Weights of a small masked image model.
Training: adamw at rate 0.0012, 15900 steps, batches of 512.
Data: 97500 training examples, 83.5 epochs.
Rows from block 5 of the encoder of a small masked image model, named by matrix and row number. Rows with one number belong to one neuron. Each number is 500 + 25 x the weight over its row's rms, rounded and kept within 0 to 999. All counts start at 0. Numbers have three digits each.
Before each neuron's rows are labels from the 100 images, of 14848, where the neuron reaches its highest value: "top examples" is what is common among them. Only what is clearly more common there than usual is listed. The data: rosettes with rotational symmetry.
# fc1: MLP up (encoder.blocks.5.mlp.fc1.weight, 768x384), inputs 256-319
# fc2: MLP down (encoder.blocks.5.mlp.fc2.weight, 384x768, transposed), outputs 256-319

top examples: off centre; three-fold; dark
fc1.537:518504455491496506520518533491491461529521466508478523513460501480522475467512544487506495481527507520529498513486508476512509500470535516498560515522486522513503495553481470475498479521522498
fc2.537:502519522477526515517522495505515500492513466489477468472497506506555494523487496514518518497480509522503515506507495490467488523493462523533509508561505482490510467500456501459524481562487523

top examples: pinwheel; four-fold
fc1.173:493475534527459534513569505505532489522515544533529478535469481529511524481503529425494515477531498497543531500493494543482494541507511465487516530510465541502529551513508508494496480468457494
fc2.173:499494517522511459519464520483514412512541493534508533533509492493490509496495479535465501492481509475528459516491508499501451493498538502514507478487487515496509517485539508501459470513512506

top examples: grey; ten-fold
fc1.536:525505438492494475520479550456523492553542499500502470490512526505501502508507503544497548493518497458509544481473517500479501505446536488485545475503497512508471497486462545461488473506487487
fc2.536:500491531491496551509515460531503531470449493509497520510494481522492504505467485498507452492485485520512465481532466546511548495557459492560472537527518492503495505538485449492502518481492509

top examples: ten-fold; nine-fold; grey
fc1.668:530493501503503523508483517469528461536489514533561512495470484535503570502494495519475475465558478494488503484514509530533468486497506487524464492519523500529519500487509463475514480514503473
fc2.668:498498459501526445491502490554482505452542480487478516522557487431499470492547518489536508502525507497518499508510480485497455479509471501508526450473474489483521498510507509497522521520512470

top examples: warm; vivid
fc1.513:485533469471476524440483509512474496489513518516485493497485453505492506482497507441469451489491478516504469515523519502559463490498542490488542483523473483483495492503512512452495488507539513
fc2.513:495484526501528490518507489502532526520477522478508482536501515533505483504518504531494518484479496495508542489503475501502533518516452522478496498502477529513488491505490500508476516499497533

top examples: ten-fold; nine-fold
fc1.651:520509507503509476538465515482530514499477544513498519514528500514496486508551498478468501507550459458482521493500481488489454521530511502496507515509534508507492478494480523490512483527539489
fc2.651:493492498541507503500567550463474495484504513487518457462544505515488509494519505488502508507491496508510471512541528521496477502465499532539480525501463510513488482521496516497524530495483490

top examples: pinwheel; three-fold
fc1.241:497515496474440484517498498510484497446498475513471524533491490527509473481502510505486493503498495495517486526481471503484487537508484505524492553505501504494475503488496490503516543521507455
fc2.241:501524494510508474504476456470505551502492478484525493495505497543518485493474501501515532479488503522495479484540483480515491542494469513517512503506544472505442461478483463500489522509512505

top examples: pinwheel
fc1.289:458473514449489504454535483489494495540512491503530479511525522504474504525504538475521487511522485529485480533491505491506517537517463510511483462510516484537516489504490538514550505497510458
fc2.289:517491454523491530497431534478486524515451499480482485481441532493482500447443514519484498492499489461489508478452458550494485494498531505492507511496490516491517523504539503508491500474472501

top examples: pinwheel; vivid
fc1.748:463498457483520533504518477552496543486528465482453508488474502510497544519516475479497496492461481488477543513510506493532506462499529515514471474495472511489530488548486468470533496536480459
fc2.748:456493482510515523502558428522492588489530506503453501457524490459496525497518512509514520493469509532501533538538512514502497486483535518510476494485473534499556489552504472495515506540481479

top examples: four-fold; three-fold
fc1.736:502504496487466479504485485526509515483523511504541513490485499503524517481478498516521491490495507473530461464522457499504473496495544458488479476457463522488521469452523461491553493513520462
fc2.736:529499495494498545491508513504491476504469463514447461473460487466496521500512517476508499502517470486520488463469535518516500456550437487517525506549508477519530535493521534507518485511475489

top examples: warm
fc1.384:500561500487490553416492524519489524549521488509495472496497479504491508475495500492522500497514557509508515520481513504461513495519507483498538517521484507477530516498519529441503498547504503
fc2.384:511465508502526506514511483481509537480453533477494495516487491532494504512499494488523513466467453499484513530523506507566492491482523525522474468502508458481451507492483464519493504485500548

top examples: mirrored
fc1.253:558486505507462475530481497529466530484446515496482494514513499464485494489506480487487478466498473550504525503503546482557524494538466480497483531457450484547480480507560498490489478513536491
fc2.253:487504521486519513484530483509536508471519488521494495507510490577497475496490482483543497510514513498493499476508505466511509507526462505492457509538528479494489468507448477508531499471498543

top examples: ten-fold; grey
fc1.184:516478487493492544518537488554505511500470520524552492517502510536520470513507476524481522497490545425507535515524546500543497487516502513485484557493544461473536484455533478505491507510516519
fc2.184:513509469496506466489479504463487498493508503494450499500527503478504490494498534498540489494507491511481477436536449486494467492501474517485491448459469511547496458487484477504501542491497476

top examples: three-fold; pinwheel
fc1.403:518534490532503499518489455521510497488515499481528482561485504501537520488526515519478478457490493442470497523494471496509487471488513507565485519466488510528486497522478491454512561490525538
fc2.403:478501479551487508485493519484475506509471520480517492536443517519529508503511501516499488477531498507523503481490511551513520436507519527434506499492523489471485513496463478495516462510518497

top examples: vivid; three-fold
fc1.401:538501461533499460526458493491509484466542525482503489487513494510500523495474522555539494496538430527461471511495485479509426482461475490479443500503502483471434543606510487503548495482518521
fc2.401:465523521506484465513500515490498527481490528490484487521517501465496504495476476524436506513489521534510480522499506493498527528503515517498486464522480488522511487440515503502508507507535516

top examples: three-fold; off centre
fc1.465:517499486523506484472475506535496469494522493520463525569457501478523501444450518480503490443472477540539519494448492519457485483488533512498512473494497516502495501464477545452475494474516490
fc2.465:491516479491495493503496506544506491482481487504480494504487492499502481489492532484476506484517486523493475572487490422493499551481475560561519522544484512516460485507470538486470543486470501

top examples: off centre; three-fold; four-fold
fc1.555:518508459481454512502481471485500529492502510461485456521526501519505482521484517523502496486542502468446506470519492486489487503477493517476555486523480542540526487466500548487592569516486533
fc2.555:491472572520476490539502523534462504513500542463529515500482504498461559468508445518479462488497463497537509463495537496500474525457517583488503506528427520517499509517552502509491499504519483

top examples: five-fold
fc1.672:496510465480503503502459466502512508522507464489501512520462498543495524495495547479531480500575493457528531458532551479490496467528455507493477492489508539528535518525484484494511511538510450
fc2.672:477505486477493522508472508490502519511478500527517504488509499511504496479467481493472477486432510506497485511523447496509525522463512524509479496487487486494494496549549523507470493461485520

top examples: six-fold; seven-fold
fc1.491:496503475503546497483491525465487535522533462506556533540529495540493502506483525535475501474506505536516490432519490533509533527470474488521510450501486505523531482477490437501506489554471467
fc2.491:497493509519487475497505474462506553481491530494513500494494514535494493548464494515509510487474509501501502482529482518511467478501492495442482475460500457483475444484474466492474476514538522

top examples: three-fold; four-fold
fc1.171:517497495489494475500471520510484539476571462481501521504517501497509470485485512585456497507512507481498494473484514480504465508509499510482430484494484507487513455550466481503462512524505461
fc2.171:528472489535528534496474506471513539517495486533486506501537505516493478535465485497541509504478492500497506529532487470495500497518491503492540523492483486531503530458507479503470461479469492

top examples: grey
fc1.116:503477485473506483496495472483494471515467476505510509506444468463527479478558491532457499516524492483527482577499488523483501529531509479505483489533518515485466498503497453474542576540471497
fc2.116:482512511519521489497584489507496516516519507492503497472543557519465493504474504493520504506493504477502511467533543444486469507516449490444489505485503476517491506479520533513503460501511530

top examples: three-fold
fc1.194:503498514535497538482500514473511480541521544499517462535454461474561492461480496515535528500538494471459472537472512525525512500513480478551524505480504538481478534489519536475481524521474489
fc2.194:479518486461496553489487502469513535498497495508516545531529498520516506534511491488498471505504484549524579491527507482489535501505497526539459519533453495516494532503472444492495490531465527

top examples: three-fold
fc1.84:495512507479474503517481514505497457492512456496520468496451496527519453469547505465556486505535523481540479490484476472544474501553500501530513485501495504519507497476509452505502507499481491
fc2.84:518500515491484483504467481464488486509492521522512530506492501478496484498491496502504504479494516529474475477521509487517454534529471485520516487489543494536482497500525501501495546453499518

top examples: pinwheel; pastel
fc1.707:489514479543487518492522527510491530509461540484518504540512460497534557533499521476489454486540515491513529522549493520530510483513491488474481499500458492503498531524490481472544485499512496
fc2.707:493507487511498535512501531498509473498537552496481513496485483508495417504475465552477514505470474460495495503539478510500500475516474514585557516493510507486482491514514499504462510490544501

top examples: vivid
fc1.283:532515537472496481482557476469490476506460487506494511497472501496492568502519474507524501501502454489464476525455448496493543451565489515490479522495494521480505538477522533493478483508517505
fc2.283:483493493512536496502515556508503498514454527484476489455526500537507533482496487482491523509489552490520495480551522518498458529500495534482494500486484520467528533547504482508565528535508505

top examples: off centre
fc1.598:480464507485496527481487466495540507521528531496491482480525498516472549524471507532470485533482518493489516477473498514528522474468526476511467519499497472506465511469550459513502556497477485
fc2.598:503487466493540506483503528502509498500495476504516493481512513536438496483488503475503516522528496472504516532492462502487504518523478511495492507511501483501467513493479507491483472530479543

top examples: grey
fc1.579:556515499524484523505487537464529485474490476522466467519468494504534471501494419510491502477459519488471471491497531525496544513497506486507475536520510523544514514513500493486483493511507474
fc2.579:508518486487542496469514507500524520496474474547496486532484505538566447524507526492505533489540519516478499548515482522511510503517480468520491492506558469483474510499400495488518464486491525

top examples: three-fold; pinwheel; off centre
fc1.427:461469507533515485506455502516495436505462546482483547533505502499510533516507502524432493521433515523479484481486520465486505487484485489520518503515522501481498478491517467487472571466467499
fc2.427:494472472474514495474495510507523512495508489513486517512548495485405482494528518503482531547483506530462505520496515487513525476546509479544506514502517471464523504519518501540505504524450485

top examples: grey
fc1.766:511494492498536501516535545480498492491493509499511497483433494490510507482491500516527514507444503466460484491518557494545523526441450521521519495504495532526458503473495500495520490541523510
fc2.766:500494469542475503484473463484459490472520501573517502549523494483560481468516536501505475501466503514482486538516441463496526493529515461479481494476545493489490519522473496505465507512514549

top examples: off centre; four-fold
fc1.693:541495473539507506498516523444551465470524494536517473508468468466543509490509470504456506507527482527490496528526458495489481561540524497505521473506487503499509507480503451493489494485474518
fc2.693:486508507487484491502501505558462526544462499493492544465531522511483477513512510518508510500497499516519494493524530509493506459486469502501495489478508495505502496485529515503539495511501462

top examples: six-fold; five-fold
fc1.232:481473468519478517500496547495496486489521514476520501509467534455490533461469498523517519475483492530510481511480539506518500541513511501495504516564500516446516531468522533514505514523470520
fc2.232:509501565491473485509548465544491496514504505498494492440452497522480517526495502488492511479511509491489494537464555482492484517479533490489512550519530503490511488485507584493473469450503504

top examples: vivid
fc1.379:502544484470508478485498494506495502453546522481504497517499492466494509513499527484526498494538491473469486518464505493464511525508416528486467486505530546470447491520533531485517528485471492
fc2.379:519502520548500514495483490473492508514513472487479479485443495462501533500484473485514487523519439551456467479543533480492469505519521508467485520502519506479513498433496487513501507473495522

top examples: mirrored; vivid
fc1.624:508515503512487532509512508547506456461498478492488492520527504507492537498537494549475407469524524503520482479518442489483529487547445493478491541494478507557519501518496479487536503503506507
fc2.624:464504493498488539501468470519522501485500518508471506515537498499506509544531521507439495477518508498540539473488452552487505484552466521468462518503456491592486493509500501471542532473483505

top examples: five-fold; six-fold; pastel
fc1.40:507497495532504483513529525512473550449502470471478457494512524467493485442524541479541500479495508486518502504520529489510490521487486507496542488539482512493519519469545495509465588500468500
fc2.40:509514543458484488509509499509486483501566503496514557514555503506484471502536480510520495488500507527533502522517552446496435493491488525517522496531499518499511529511503521504464474495506470

top examples: four-fold
fc1.475:488500492488509547511467536471507500494499467493509431517483493484516466508567464478493491503504503551510544529513554528518471491533455465522513525514501506478520515545516543489499503554466485
fc2.475:460498513497508526500500487496520530520523525518566544524494490554492500529477482534482488497491503498499535580497522487494549539464541535497512525524494486469473511515492499499457489504476548

top examples: three-fold
fc1.685:516496524498510486510502509527491488498502499482476550543474501517502508511485482526492481463471527517511479522448485500480471470534536497531502506498481521525471472508464487486495472502499489
fc2.685:535514496508534544511493488500495513492504497517468464456482490477503538518498510498523491500506487509517486509468539513505520474486451508511534485541477490474464489511477534498486492552479522

top examples: four-fold; five-fold
fc1.683:502509505481478486506510498520500472520493439509470490546506504476505492516530517512500510497536505472487485470525513537482500472482471481506514538490509574473546533483521477496490546521499467
fc2.683:498487514533495470489480509492501506478519551486532520539504500478500464503507489522487486480508494493535479485534456530512470511461499526453517477441490527498504456511528505494519516474510459